{
  "encoder_arch": "resnet",
  "model": "segmentation model",
  "dataset": "rendered roads seen from a driver's seat, with toy cars, trees and houses",
  "train_examples": 145000,
  "image_size": 48,
  "crop_scale_min": 1,
  "horizontal_flip": false,
  "translate": 0.06,
  "num_classes": 12,
  "encoder_norm": "batchnorm",
  "encoder_activation": "relu",
  "encoder_depths": [2, 3, 3],
  "encoder_kernel_size": 3,
  "encoder_stem": "deep",
  "encoder_avg_pool_shortcut": true,
  "encoder_widths": [64, 128, 256],
  "decoder_norm": "groupnorm",
  "decoder_activation": "silu",
  "decoder_weight_standardization": false,
  "decoder_widths": [48, 96, 96, 96],
  "decoder_blocks_per_level": 2,
  "decoder_block": "basic",
  "decoder_attention": false,
  "decoder_upsampling": "nearest_conv",
  "init": "torch_default",
  "residual_init": "none",
  "optimizer": "adamw",
  "lr": 0.0015,
  "beta1": 0.95,
  "beta2": 0.99,
  "eps": 1e-10,
  "steps": 10300,
  "batch_size": 256,
  "epochs": 18.2,
  "lr_schedule": "cosine",
  "final_lr_fraction": 0,
  "warmup_steps": 200,
  "weight_decay": 0.4
}
Rows from block 7 of the encoder of a small segmentation model, named by matrix and row number. Rows with one number belong to one channel. Each number is 128 + 32 x the weight over its row's rms, rounded and kept within 0 to 255. All counts start at 0.
After each channel's rows are labels from the 100 images, of 14848, where the channel reaches its highest value: "responds to" is what is common among them. Only what is clearly more common there than usual is listed. The data: rendered roads seen from a driver's seat, with toy cars, trees and houses. In brackets: how many of the 100.
# convs0: first 3x3 conv (encoder.blocks.7.convs.0.weight, 256x256x3x3, each kernel summed), inputs 172-255
# convs1: second 3x3 conv (encoder.blocks.7.convs.1.weight, 256x256x3x3, transposed, each kernel summed), outputs 172-255

convs0.76 [171 149 138 150 110 169  68  70 134  61 115 132 120  79  82  77 114 138  90 186 148 118 129 111 116 134 130 113 157 115 184 155 132 116 209 127 190  88 100 134 117 136 174 159  83 110 144  82 112 141 193 107 131 110 159 129  95 179 110  88 159  96 122 122 118 148  69 150 104 120  87 133 137 163 102  85 139 127 107  88 165 105 140  63]
convs1.76 [111 151 151  87 130 193 133 121 126 118 153 139 105 103 131 128 127  96 162  59 171  74 168 151 149 175 173 151 131 184 124 134  99  91 202 138 172 138 141 125 142 140 124 115 128 134 146 123 130 188  84 115 133 183 180 185 144 124 132 117 118 152 168 111 167  95 110 156  51 148  71 144 138 126 156 184 140 144 107 141 197 114 143 140]
responds to: line: no line (76)

convs0.123 [175 133  92 110 171 119 138 158  75 105 118 113  89 162 115 120 114 145 126 147 115 157  99 121 125 133 116 134  86 126 183 116 154 117 133 138 155  79  78 149 166 107 152  73 130 102 180  80 139 115 133 149 169 140 159 144 137  84 123 145 134 105 108 128 135  76 123 136 123 126 113 141 124 145 169 142 123 103 127 145 101  85 150 144]
convs1.123 [131 111 106  98 142 118 143 154  90 139 166 125 113  72 133 192 168 133 122 103 113 112  90 129 154 130 128 130 120  95  62 121  58  94 119  96 131 110 119 107 135 141  84 141  80 159 115 119 142 124  88  95 107  72 118 110 124 121 150  95  54  92 104 113 129 116 152  81  94 117 142 140 119 169  97 107 118 160  99 124 109 105  63 145]
responds to: straight (80); double yellow line (56)

convs0.220 [137  73 150 120 101 126  98  94 134  97  72 181 131  76 113 104  95 105 101 152  98 136 144 143 131 127 130  74 190 154 223  52 147 102 140 128 128 129  93  80 164 102 140 108 163 141 115  90 140  84 204 133 134 145 148  88 102  91  65  89 115 149  63 110 118 109 137  65 172 137 139  90 123 132  80 144 148  44 201 111 159 111 129 141]
convs1.220 [194 138 182 124 147 147 146 130 111 155 176 157 121 117 149 144 166  83 178  84 168  65 143 135 189 178 118 113 131 164 148 132 114 105 154 122 175 125 140 157 151 127 156  99 157 138 127 119 168 194 108 113 145 172 153 177 125 122 119 233 102 159 159 119 145  90 129 169  88 174 155 174 164 145 183 168 114 107  86 172 121 181  98 193]
responds to: line: no line (64); vehicles: zero (31)

convs0.162 [129 141 128 123  95 123 184 150 172 115 140  78  83  67 148  97 107 162 135 113 188 106 150 157 147 125 135 116  93 144 101 155 196 115  61 157 117 131 136 120 149 130 148 135 145 160  24  78 163 140 210 146 132 165 130 145 178 145 146  66 140 220 126 121 136 114 155 128 103 121 129 115 121 132  87 117 185 152 122 136 146 126 126 150]
convs1.162 [134 114 111  79 134 110 212  45 157 113  60  35 140 106 135 132 106 172 124 115  86  80 103 101 150 108  98 160 133 106  99 124  90 127  94 152 124 143 132 136 134  78  92 130 115  81 132 116 115  92 141  92 106  95 127 126  92 115  97 123 148 145 109 101 154 144  81 127 188 120 125  99 109  83 104  78 164 170  60  93 116 133 138 154]
responds to: bends right (63)

convs0.246 [116 110 151 149 130 114 144 150 133 138 131 107 149 154 102 130  99  66 149 107 119 143 107 190 122 129 122 159 170  99 192  87 125 132 177 146 119  99 139 148 150 164 178 128 105 122 229 109 117 139 198 136 125 102 117 115 178  96 153 110 132 134 153 143 122 197  60  81 124 139 122 121 130 155 108 156 115 116 132 143 168 129 158 123]
convs1.246 [ 97 166 158 120 173 126 111 141 115  95  74 122  88 150  94 136 111 184 139 112 137 160 111 138 124  84 177 123 136 137 112  86 221 188 149 151 112 138 148 140 155 146 145  44 138 100 142 106 123 160  88 130 158 123 131 116 100  55 136 109 152 127 111  99 168  67 126 108 168 130 121 111 123 132  96 125 157  80 138 161 188  91 138 121]
responds to: straight (66)

convs0.252 [164 171 118  91 163 115 138 106 129 124 119 170  93 168 123  47 108 148 135 141 107 107 104 167 156  98 126 142 113 144 182 105 188 108 123 147 133 134 120 139 143 116 152  85 145 111  87  59 142 104 162 156 177 205 149 136 157 168  98 140 114 144 128 127  96 139 111 137 138 153 133 120 118 139  84 149 143  75 128 150 141 130 166 149]
convs1.252 [110 130 145  89 101  46 151 101  84 110 133  54 153  52 121 141 149  99 137  64 129 102 129  99 160  77 108 109 156  80  54  59  81 133  97  89 127 101 126 124 128  91  39  75 134 121 121 141 119 119 104  93 110 101 119 171  90  93 139 114  91 135 122  83 109  88 132 126 158 110 144 132 136 111  68 119 151 145  41 132 117 120 128 118]
responds to: bends right (60); vehicles: zero (35)

convs0.97 [120 133  83 103 148 133 113 100 118  88  60 140  74 132  83  40 112 153 109 147 110 140  70 149  94  91 121  78 129 145 139 128  98 142 125 105  80 115 152 124 105  81 156 130 189 110 169  66 169  79 175 127 168 129 147  81 161  77  56 116 171 111 112 120  92 153  70  98 111  85  98 114 109  93 126 151  76  91 169 105 171 126 142 176]
convs1.97 [ 76  99 144 171 169 161 176  89 134 101 105  76 120 113 133 130 127 145 101 128 100  95  78 118 142 163 108  84 145  83  99 151  57  63 113 119 122 122 137 132 103 114 115 143 178 103 136  93 160 117 144 114 148  75 126 161 100  97  53 118 123 123 112 171  76 145 130 169 136 105 137 127 136 158 154  88 111 131  89  77 111 111 152 168]
responds to: truck (98)

convs0.89 [110 133 147 145 118 126 118 114 135 113 137 105 151  68 127 103  90 125 144 141 121 124 117 110  84  82 139 128 167  98 155 150 125 146 185 120 114 113 137 121  78 144 162 102 135 117 175 126 130 163 196 102 152  77 144 114 127 123 116 128 149 137 117 122 126 185  83 124 109 114  97 122 122 123 127 129 137 111  94  85 171 134 152  10]
convs1.89 [107 140 111  94 139 105  83 103 177 128 137 145  76  84 142  86 117 155 196 125 116 186 119 101 114 111 116 139 137 178 231  94 144 155 217 134 112 137  91 113  96 104 127 109 110 133 189 150 134 104 155 133  89 149 134 166 165 101 104 122 104 162 148 124 142  68 130 105 167 155  59 169 177  80 135 145 106  75 103  79 105 115 113  34]
responds to: line: no line (93)

convs0.107 [ 99 103 114 133 150 136 103 140 135 110 128 147 171  69 118 109 100 138 124 135 117 107 160  92 124 117 134 114 133 150 201  98 121  80 170 102 142 146 125  98 145  71 158 133 132 106 187 138  92 103 140 137 134  93  95 157  95 116 123 107 134  85  82 119 131 151 121 123 144 114 151 112 104 105 181 148 112  58 170 105 119 107 115 139]
convs1.107 [186 166 148 172 136 162 162 162 139 136 160 171 116 118 145 149 188 158 165 106 187  72 132 136 164 135 121  99 122 173 177 177 145 111 163 121 172 160 151 161 157 136 214 142 113 145 109 123 174 190 135 130 143 169 157 132 134 114 122 205  95 123 175 161 133  98 122 186  94 193 155 160 175 134 193 178 125 138 116 161 130 180 109 170]
responds to: bends left (68); line: no line (67)

convs0.142 [130 130 129 107 166  70 102 102 120 133  78 147 110 202 106 116  76  77 160 124 107 104  68 111 139  73 117 182  95 104 156 108 161  96 147 149 110 118 113 129 155  87 147  73 121  97 199  86 110  51  87 125 142 138 111 133 121 116  86 170 145  37 121 119 127  80  54  94 119 130 126 103 116 120  97 123  95 125 152 128 143  81 132 171]
convs1.142 [ 80 136 156 112 141 144 124 172 111  81  86 113  24 141 145 151 129 157 116  94 139 188 136 127 119 118 140 122 111 118 132 118 136 199 105 188 114 127 154  91 159 131 171 113 116 137  91 135 170 160 124 157 131 155 135  69 115 136 121 113 174 120  98 144 102 140 107 119 202 137 134  98 128 140  64 132  76  46 137 178 183 117 113  54]
responds to: straight (79)

convs0.38 [132 127 151 143 111 141 154 105 118 105 160  81 120 103 126 120  92  96 126 131 151 105 173 165 103 114  99 101 111 114   0 146  76 113  74 113 161 156 158 143 113 130  85 110 145 116 114 108 145 111 119 103 135  99 152  63 187  72 106  78 136 147 128  97 120 198 111 158 110 102  98 131 114 143 117 117 105 126 159 111 165 141 151 128]
convs1.38 [ 90 122 119 175 175 167  89 125 104  83  64 109 147 150 160 180 124  55  82 142 122 165 136 135 142 130 159  98 127 126  75 138  56 136 141 137 157  90 106  71 128  94 133 175 121 134 118 119 130 104 117  95 105 166 113 105 167 183  67 174 185  97 154 115  98 129 102 209 138 106 150 143  99 105  98 107 114  92 143 123  87  93 122  92]
responds to: bends left (86)

convs0.16 [153 123 117 110 141 152 108 165 128 135 109 160 136 191 147 116 146 127 125 114 134 127  95 126 146 142 107  98  42 117  65 205 161 131  70 149 147 137 106 123 132 144  85  75  94 132  89 122 125  84  24 102 153 154 153  71 130 154 121 158 146  87 134 116  90 154 179 149  95 137 120 166 126 166 117 137 123 117 124 133 119  87 142 164]
convs1.16 [ 96  99 123 125 127 120 138 152  64 129 102  98 146  74 104 177 163 108 134  84 140  86 108 137 135 169 114  84  98  63  74 146  58 140 115  70  86 100 122  89 124  84  67  98 102 146  51 118 133 118 136  82  85  89  95  85  83 127 132  73 105  93 135 101  80 147 110 119 100 106 120 136 107 179 107 117 124 109  85 143  90 111  95 160]
responds to: straight (62)

convs0.199 [144 126 121 131  88 101 141 129  99 117 166 147 106 112 126  95 156  82 105 189 162 118 161 130 116 147 137 126 251 159 146  91 173 122 250 141 122 112  86 115  97 155 112 111 135 116 107 115 137 137 197 156 115 115 138 107 139 117 177 147 162 160 140 137 107 179  86 148 106 141 132 145 137 149 143 129 119 101  91 146 157 142 139  37]
convs1.199 [117 148  88 100  98 135 131 121 100 138  86 103 145  73 114  71 121 164 145 161 122  91 189  48 119  91 121 138 120 117  83  43 138  94 121 124 121  98 131 120 126 132  70  96 127 110 114 142   0 110 114 162 131  86 141 155 153 130 126 133 148 115 151  97 149  57 114 128 130 137  95 143 104 129 113 121 141 115  79 156 158 147 148  82]
responds to: truck (85); bends right (75)

convs0.117 [ 88  97 123  97 108 192 120 106 108  87 123 116 105 128 106 127 161 140  95 129  92 150  90  94 129 104 143  97 187 105 204 122  97 131 166 124 116  99  99  81 137 119 172 125  96 123 165 152 152  73 160 123 153  90 143 104  40 191 100  48 144  77  94 112 116 180 110  70 143 143 103  91 134 103 124 163 115 119 125 102 146 130 141  71]
convs1.117 [149 184 158  98 135 188 146 144 152 151 145 156  81 150 151  90 159  81 181 188 143  84 200 167 151 153 129  84 104 170  99 150 147 134 104 103 165 168 131 123 138 160 136 138 107 155 176 148 157 123 107 131 163 169 129 144 142 174 111 143  84 178 192 101 136 112 150 169 122 119 142 150 156 137 124 156 165 156 154 150 183 105 100 192]
responds to: line: no line (75)

convs0.129 [143 114 125 167 101 157 138 142 141 126 113 100 159 119 148 131 134 117 135 152 120 141 108  65 131 130 135 119 179 104 180 158 120 103 124 129 139 137 103 144 174 131 141 146 142 108 179 124 101 127 120 130 149 134 145 132  62 136 129 156 119 112 136 128 103 127 107 116 134 108 144  89 119 124 128 102  83 107 121 133 156 125 143  87]
convs1.129 [145 106 117 104  66 126 136 140 111 129 120 108 145 138 129 135 132 147 131 146 142 124 128  32 136 100 122 126 102 126 126 109 109 120  44 122 108 122 127 115 151 123  69 118 154 158  94 111  72  85 122 140 139 114 115 119 117 148 133 126 151 104 118 134 130 102 156 112 110 107 128 122  94 128 117 150 144 113 155 145 176 107 137  99]
responds to: straight (99)

convs0.42 [102  92 128 171 124 127  74 118 120 117 157 136 160  36 128 110 130 100 101 166 108  95 129 155 113  83  99  74 136 105 186  77 141  80 147 121  97 125 128  97 161  94 165 164 105 122  98 109 111 165 177 153  92 134  71 166 138 125 129 136  92 177  68 111 146 149 114 114 133 113 160  68  66  77 159  92 147  72 114 138 104 129  65 113]
convs1.42 [160 147 171 159 110 132 167 126 158 179 157 195 110 148 130 109 127 115 160 154 125  86 180 121 177 169 117 124 147 184 198 145 146 125 195 146 162 162 141 150 117 159 166 122 164 135 179 131 192 154 119 134 131 156 149 158 121 137 160 171 147 154 177 108 136 127 130 173 142 167 130 169 142 116 175 179 146 124 124 100 150 163 106 134]
responds to: line: no line (98); vehicles: zero (47)

convs0.254 [ 93 168  96  74 118 136 114 138 100 116 116  87 169 118 133 146 111 124 163 104  93 165 120 110  99 159 132  77 133 102 104 138  88 111 116  97 105 119 165 154 100 155 147 151 140  89 182 148 138 104 104  67 129 121 137 128 125  71  91 110 128  86 129 136 115 165 119  80 137 100  59 102 126 138  91 182 121 148 158 122 148 146 172 111]
convs1.254 [ 95 111  76 122 138 125  93 108  93 174 150 153 136 149 145 133 122 171 163 139  59 200  62 174 134 120 161 113 122 167 129 117 160 168 159 108 112  80 114  91 113 109 203 195  99 172 113 124 125 133 126 126 133 122 112  91 136  89 153  97 131  89 111 139 117 117 171 116 194 110  71 139 115 104  98  98 104 115 131  98 142 132 128 102]
responds to: bends left (89)

convs0.221 [120 115 115 197 118 129 152 140 154 130 123 119 146  88 105 143  86 113 115 104 102 115 153 138 134 115 139 143  53  89  25 157 112 124  71 120  85 114 158 119 120 107 135 133  84 102 173 143 123 165 131 111 148  96 139 114 158 129 125 101 107 136 116 127 111 255 105 128 107 120 129 122 120 110 110 110 118 126 138 109 139 123 153 158]
convs1.221 [139 123 101 178 105 164 170 114 114 131  91  91 133 125 132 139 112 123 112 127  82  98 154 123 147 190 107 117 109 169 145  91 123 128 135 125 156 123 132 118 134 109 110 120 129 117 117 158 135 115 146 125 159 129 123  96 148 107 119  62 133 118 156 105 130 226 118 198  58 137 111 168 162 146 133 150 165 153 130 140 155 128 170 207]
responds to: line: no line (54)

convs0.156 [146 122  82 213  78 165 123  59 131 140  94 103 121 129 108  92 142 155  53 159 101 151 149 122 100 116 115 133 105 103 132 129 139 134 190 134 147  79  99 122 121 122 108 172 142 125 175 110 121 181 138 106 137 136 146 139 172 122 124 108 176  98 100  99  67 115 112 154  99  94  85 137 154 132 136 104 119 153 121  82 157  97 161 143]
convs1.156 [ 80 142 118 144 130 116 169 151 128  95 101 101  58 142 114 104 105 128 115 140 136 156 166 129 123 130 145 150 152 145 110  49 114  92 123 115 134  88 144 143 125  96 112 157 128 134 132  75  57 124 115 114 104  98  69 142 108 142  95  95 134 109 105  99 130  77  93 177 163  94 148 124 132 104  89  84 157  54 161 124 117 149 135 108]
responds to: truck (95); vehicles: two (84); straight (71)

convs0.49 [135 100 158  99  97 104 126 156 158 115 123  99 144 175 105 133 133 113 128  62 106  42 164  89 115 101  90 139  32  98  73  88  86 106  87 132 168 133 129 140  80  97 118 181 119 103 136 156 178 155  67  63 139  79 121 171  91 172 106 135 170 115 117 140 116 232 121 141  99 103 104 133 112 133 141 113 134 153 122 115 147 129 139 124]
convs1.49 [135 101  76 145  92 160 125 134 132 142 140 123 130 153 160  82  98 166  71 113 159 187 114 160 102 133 163 136 107 141 136 116 124 113  97 174 134 141 102 103 152 124 212 140  96 106 157 130 159  64 146 147 144 160 135 125 130 134 138 142 111 155  98 107  89 169 109 169 166 147 121 140 115 201  88 174 192 148 133 104 135 103 159 145]
responds to: bends right (83); vehicles: two (74)

convs0.41 [145 133 113  73 117 105 167 133 149 140 140  96 100  85 117 126  96 103 153 159 184  96 110 170 126 140 143  93 183 156 114  90 175 139 132 155  94 158 103 102 132 141 152 128 140 146  62  92 162  59 223 188 120 151 136  97 163 158 126  91 110 220 139 117 138  67  99 145 117 136 138 122 125 117  58 142 131 114 136 139 142 132 120  91]
convs1.41 [133 144 111  66 128  67 170  85 133 116  43  78  98  88 133  84 120 171 128 129 127 111 159  62 128 112 145 143 121 156  57  92 105 137  74 138 143 133 122 121 122  89 111  90 142  96 126 127 101 108  92 135 144 101 152 140 127 114  70 129 133 150 153 126 155  66 113 132 150 130 124 134 102  96 129 101 146 190  80 128 146 140 149  77]
responds to: bends left (78)

convs0.242 [157 144 110 155 171 146  98 105  91 112 145 206 145 179 122 127  85 159 125 116  89 131 125  83 140 116 134 121 106 142 151 130 141 111 164 141 149 113 124 147 166 109 104 124 112  99 198 150 118  94  89 113 130 142 123 143 117  91 133 183 166  72 119 108 144 105 119 120 127 141 139 132 131 106 147 139 104  92 176 151 138  63 105 167]
convs1.242 [116 163 137 149 165 155  79 129  97 158 133 128 163  74 134 180 188 212 159 109 133 142 129 158 147 159 141 114 153  78  93 137 121 144 123  95 158 101 134 107 137 189 147 133 148 181 117 177 193 173 130 135 159 135 137  82 120 136 111  82 153  98 162 161  93 112 125 101 156 137 116 144 122 177 123 173 104 145  86 142 173 127  85 181]
responds to: straight (61)

convs0.85 [151 117 102 181 183 134 171 133 108 126 222 128 160 113 182 165 121  77 204 142  67 152 147 136 148 111 171 157  82 139 176 133  86 133 104  97 144 146 192 178 178 138 154 162 206 133 190 135 126 116  97 146 129 105 111 182 140 179 185 142 119 165 102 156  78 161 171 156 153 142  95 150 115 161 117 119 119 120 187 130 156 153 148 185]
convs1.85 [ 92  96  67 115 101 129 112 122 126  90 129 110  99 143 102 106  64 149  93 142 106 137  90 150  81  90 159 157 128 130 137 129 140 166 131 165  87  96  74 107 134  97 165 101 107 101 140  97 134  93 148 156 170 148 122 108 127 127 109 113 149 129  86  62  87 131  93  50 176  88 111  83 116 187 102 134  95  96 124  89 147  98 171 124]
responds to: vehicles: zero (35)

convs0.59 [133 118 150 136 138 166 112 105 134 164 154  96 140 170 124 142 161  83 107  96 114  82 147  77 125 126 134 108 105 119 118 152 129 143  62 125 154 126  96 125  89 137  98 147 138 124 170 145 149 144   1 120 117 144 111 130   0 198 121 145 109 122 133 131 125 155 122 120 150 126 136 147 112 172 117  97 113 125 119  88 155 137 132 119]
convs1.59 [129  86 131 118  43  87 121 125 122 109 129 116 151 144 133 134 115  93  73  57  97 112 178 155 132 140 124 111  75 102 121 144 105 134  42 136 150 122 160 148  55 125  77 142 131  84  46 160 107 167  63  64 138 156 143 104  88 141 114 105 157  87 116 109 126 122 133 143 148  85 150 152 150 148 139 104 134  77 123 131 135 134 166 114]
responds to: bends right (98)

convs0.71 [163 121 116 153 114 178 128  80 102  88 154 118  77  85 117 129 119 149 104 173 116 136 181 146  81 133 129  75  86 155  67 119 137 138 116  95 117 114 145 111 197 120  91 137 139 143 109  97 147 155 206 124 146 152 182  99 148  91 101  79 169 167 114 142 105 192 153 154 127  98  94 129 144 132 122 135 158 132 100 147 155 131 135 138]
convs1.71 [105 144 164 149 114 194 160 192  84 144 134 163 115 108 140 173 106  98 160 133 165 111 130 130 147 142  62 119 118 144 109 133 110  84  75  87 133  99 152 122 163 133  86 144  85 134  93 125 167 152 124 101 117 120 143 187 102 124 105 170 125 144 125 114 164 181  69 156  86 100 103 143 158 130 137 154 156 174  93 140  74 151  85 153]
responds to: bends right (63); pine (58)

convs0.83 [149 116 154 117  96 121 129 165 136  85 140  64 137  62 158 132 134 142 160 151 122 153 113  69 147 107 129  87 179 103 179 149  74 115 135 121 135 129 125 151 159 137 122 117 190 117 166 128 165 102 164 140 146 161 134 135  42 100 130 105 112 128 135 116 110  93 115 121 179  99 128  91 108 132 123 139  81  96 127 131 165 125 142 100]
convs1.83 [137 120 111  50  64 111 110 126 114 145 128 104 111  93 131 164 120 128 114 143 130 101  67  34 141 137 108  92 129 129 128  91  81  76  29 109 112 129 127 132 128 111 116 162 141 168  75  92 127 109 105 173 135 115 106 147 143 120 147 167  76 110 110 133 142  68 129 115  87  98 128 128 110 131  97 157  98  81 142 160 121 135  98  92]
responds to: straight (88)

convs0.78 [151 156 152 128 122  92 202 123 185 164 130 132 100 133 119 130  94 147 153 142 127 104 136 126 134 134 117 171 222 128 174 146 163 127 226 133  93 153 107 128 171 114 138 125 170 156 133 116 143 166 222 141 122 186 134 145 122 117 138 114 159 173 165 152 120 118  96 133 137 124 123 112 120 149 107 164 138  81 177 159 186 137 118  97]
convs1.78 [ 79 153 106  57 111  20 158 101  97 122 109  62  79  92  93 107 118 119 128 124 125 121 112  98 160  94 152 147 122 116  88  90  82 142  54 136 106  67  88 122 161  83 119 115 121 128  76 107 150  66 109 141 129  98 110 160 106 137 125 109 168 133 133 152 144 103  51 139 161  99 128 117 107  83 112 118 127 130  67 141 119 132 121  81]
responds to: double yellow line (89); bends right (77)

convs0.235 [103 150 194 152 114 144 109 187 123 153 163 126 121 105 185 153 145 116 161 102 126 113 152  92 139 156 177 126 141 120 154 159  68 150 200  88 138 147 114 168 167 140 138 124 169 122 117 153 165 139  71  93 145 116 140 116  93 104 234 162 161 136 200 129  93 159 151 209 195 111 148 144 165 170 158 168 121 138 143 178 112 189 190  97]
convs1.235 [ 73  93  76 134  93 112  75 114  71  97 107  88  82 184  98  77  64 142 101 172 110 145 126 130  68 111 151 182 122 111  94  96 126 168 120 157  96  99  78  91 125  81 119  72 112 110 144 104 127 106 148 166 167 124 123  99 125 112 135 108 197 122  96  72  87 128 103  72 142 107 100 114 113 185 111 156 111  78 126 107 189 119 187 111]
responds to: vehicles: zero (36)

convs0.113 [137 127 119 191 164 120  95  97 138 144 135 152 167 194 122 131  63 118 127  67  87 107 124  99 140  75 148 153 125  65 151 168 127  95 171 127 155 131 164 142 164 139 122 164 120 132 190 120  91 149  77  77 135 124 116 158 101 116 131 148 144  77 122 127 108 137 132 118 144 146 142 110 107 118 161 131  90 116 156 136 140 103 117 159]
convs1.113 [126 141 135 163 145 149  65 125 115 111 155  85 183 171 138 106 128 161 148 153 100 181 151 151 111 114 175 140 162 147 116  87 187 186 115 173 148 117 129 124 162 178 132 115 136 147 122 158 196 162 167 201 183 136 127  89 146 101 151  89 203 132 132 143  83 119 154 107 169 120 111 120 131 196 109 194 109 132 168 142 212 112 165  84]
responds to: straight (69); vehicles: zero (38)

convs0.135 [148 137 116 163 111 139 118 124  88 146 153  91 135 115 129 121 125 102  97 129 129 137 117 147 111 136 121 102 112 101  64 108  45 129  69 141 109  76 118 130 145 140 152 155 109 106 122 101 127 120 194 154 140  98 131 110 255  53 109 162 123 128 137  72 102  91 123 145 118  93 124 107 132 117 118  84 102 112  64  98 110 140 153 120]
convs1.135 [137 142 141 190 163 120 133 114 166 115 111 113 134 151 132 137 115 140 140  73 134 154 101  99 117 145  75  93 136 138 142 118  56 147  93 125 148 126 163 164  56 151 147 154 154 136 132  92 102 108  61  73 101  52 132 140 126  74  82  88 109 168 124  94 130 115 133 154 184 144 115 149  97 152 115 119 138  81  98 103  71 136 134 142]
responds to: bends left (94); truck (89); vehicles: two (71)

convs0.171 [153  87 124 181  72 100 122 125  71 140  85 115  92 122  76 112 162 109 114 164 144 164 115 135 119 145 104 122 218 157 148  21 118 158 207 132  97  96  32 107 102 134 177  77 114 109 199 145 147 131 176 146 117  93 136  70 150  99 134 109 150  80 108 112  88 176  47 134  86  91 110 156 170  94 116 128  91 109 117 141 107 100 128  81]
convs1.171 [ 77 162 133 146 123 115 152 163 100 137  69 147 124  88 106 126 114 175 125 133 127 124 173  68 124 101 126 129 140 124  99  18 157 111 167 101 128 105 144 103 107 110  71  77 123 121 167 140   7 159  98 141  97  62 109 161 108 121 121  96 121 128 133  52 182 122 116 141 141 135 135 136 116 117 107 149 150  78 134 181 149 129 133  72]
responds to: truck (90)

convs0.88 [ 91 118 123 198 155 109 111 165 157 160 141 196 168  86  93 157 144 119  64 138 112 112 158 147 133  75 110 153  99 116 149  90 135 102 173 128 109 136 181  90  79 120 151 151 132  65 162 148 122 217 151 127 120 106 105 159 158 130 142 160 180 143 128 136 132 195  86 112 102 146 132 133  82 123 138  99 115 132 137 129 142 137 137 106]
convs1.88 [104 112 123 157 116 167  82  86 122  99 125 132 113 144 113  93  85 136 135 133  83 123 158  67 129 141 159 162 132 121 162 103 154 162 225 172  93 130 124  93 125 142 183 128 115 101 122 119 147 143 115 145 158 161 162 126 129 127  97  90 178 164 112  88 133 144 104  78 150 141  81 121 136 175 173 171 130  88 115  78 180 133 192  88]
responds to: line: no line (71); crossing stripes (56)

convs0.21 [ 91 142 124 143 149 139 128 157 156 123 193 119 182  79 153 140 167 178 176  88 128 158 119  76 124 112 156 112  87 134 149 224  60 157 103  99 172 123 175 128 164  78 152 181 150 151  83 123 117 137  39 100 129 121 124 155  72 150 187 149 123  85 132 166  68 143 146 169 140  83 138 175 160 124 165 121  86 147 172 138  83 129 166  63]
convs1.21 [ 78 108  70 128  99 113  72 110 119  79 127 108 112 145  95  97  93 144 121 136 102 150  82 144  67  87 150 151 130 134 115 137 136 189 135 147  98  99  71  96 104  92 143 111  81 121 107  99 124  77 108 166 149 145 123  96 137 122 126 114 177 113  71  82 110 157 103  74 159  97 106  92 116 154 115 153  89  96 153  80 131  93 165 116]
responds to: vehicles: zero (38)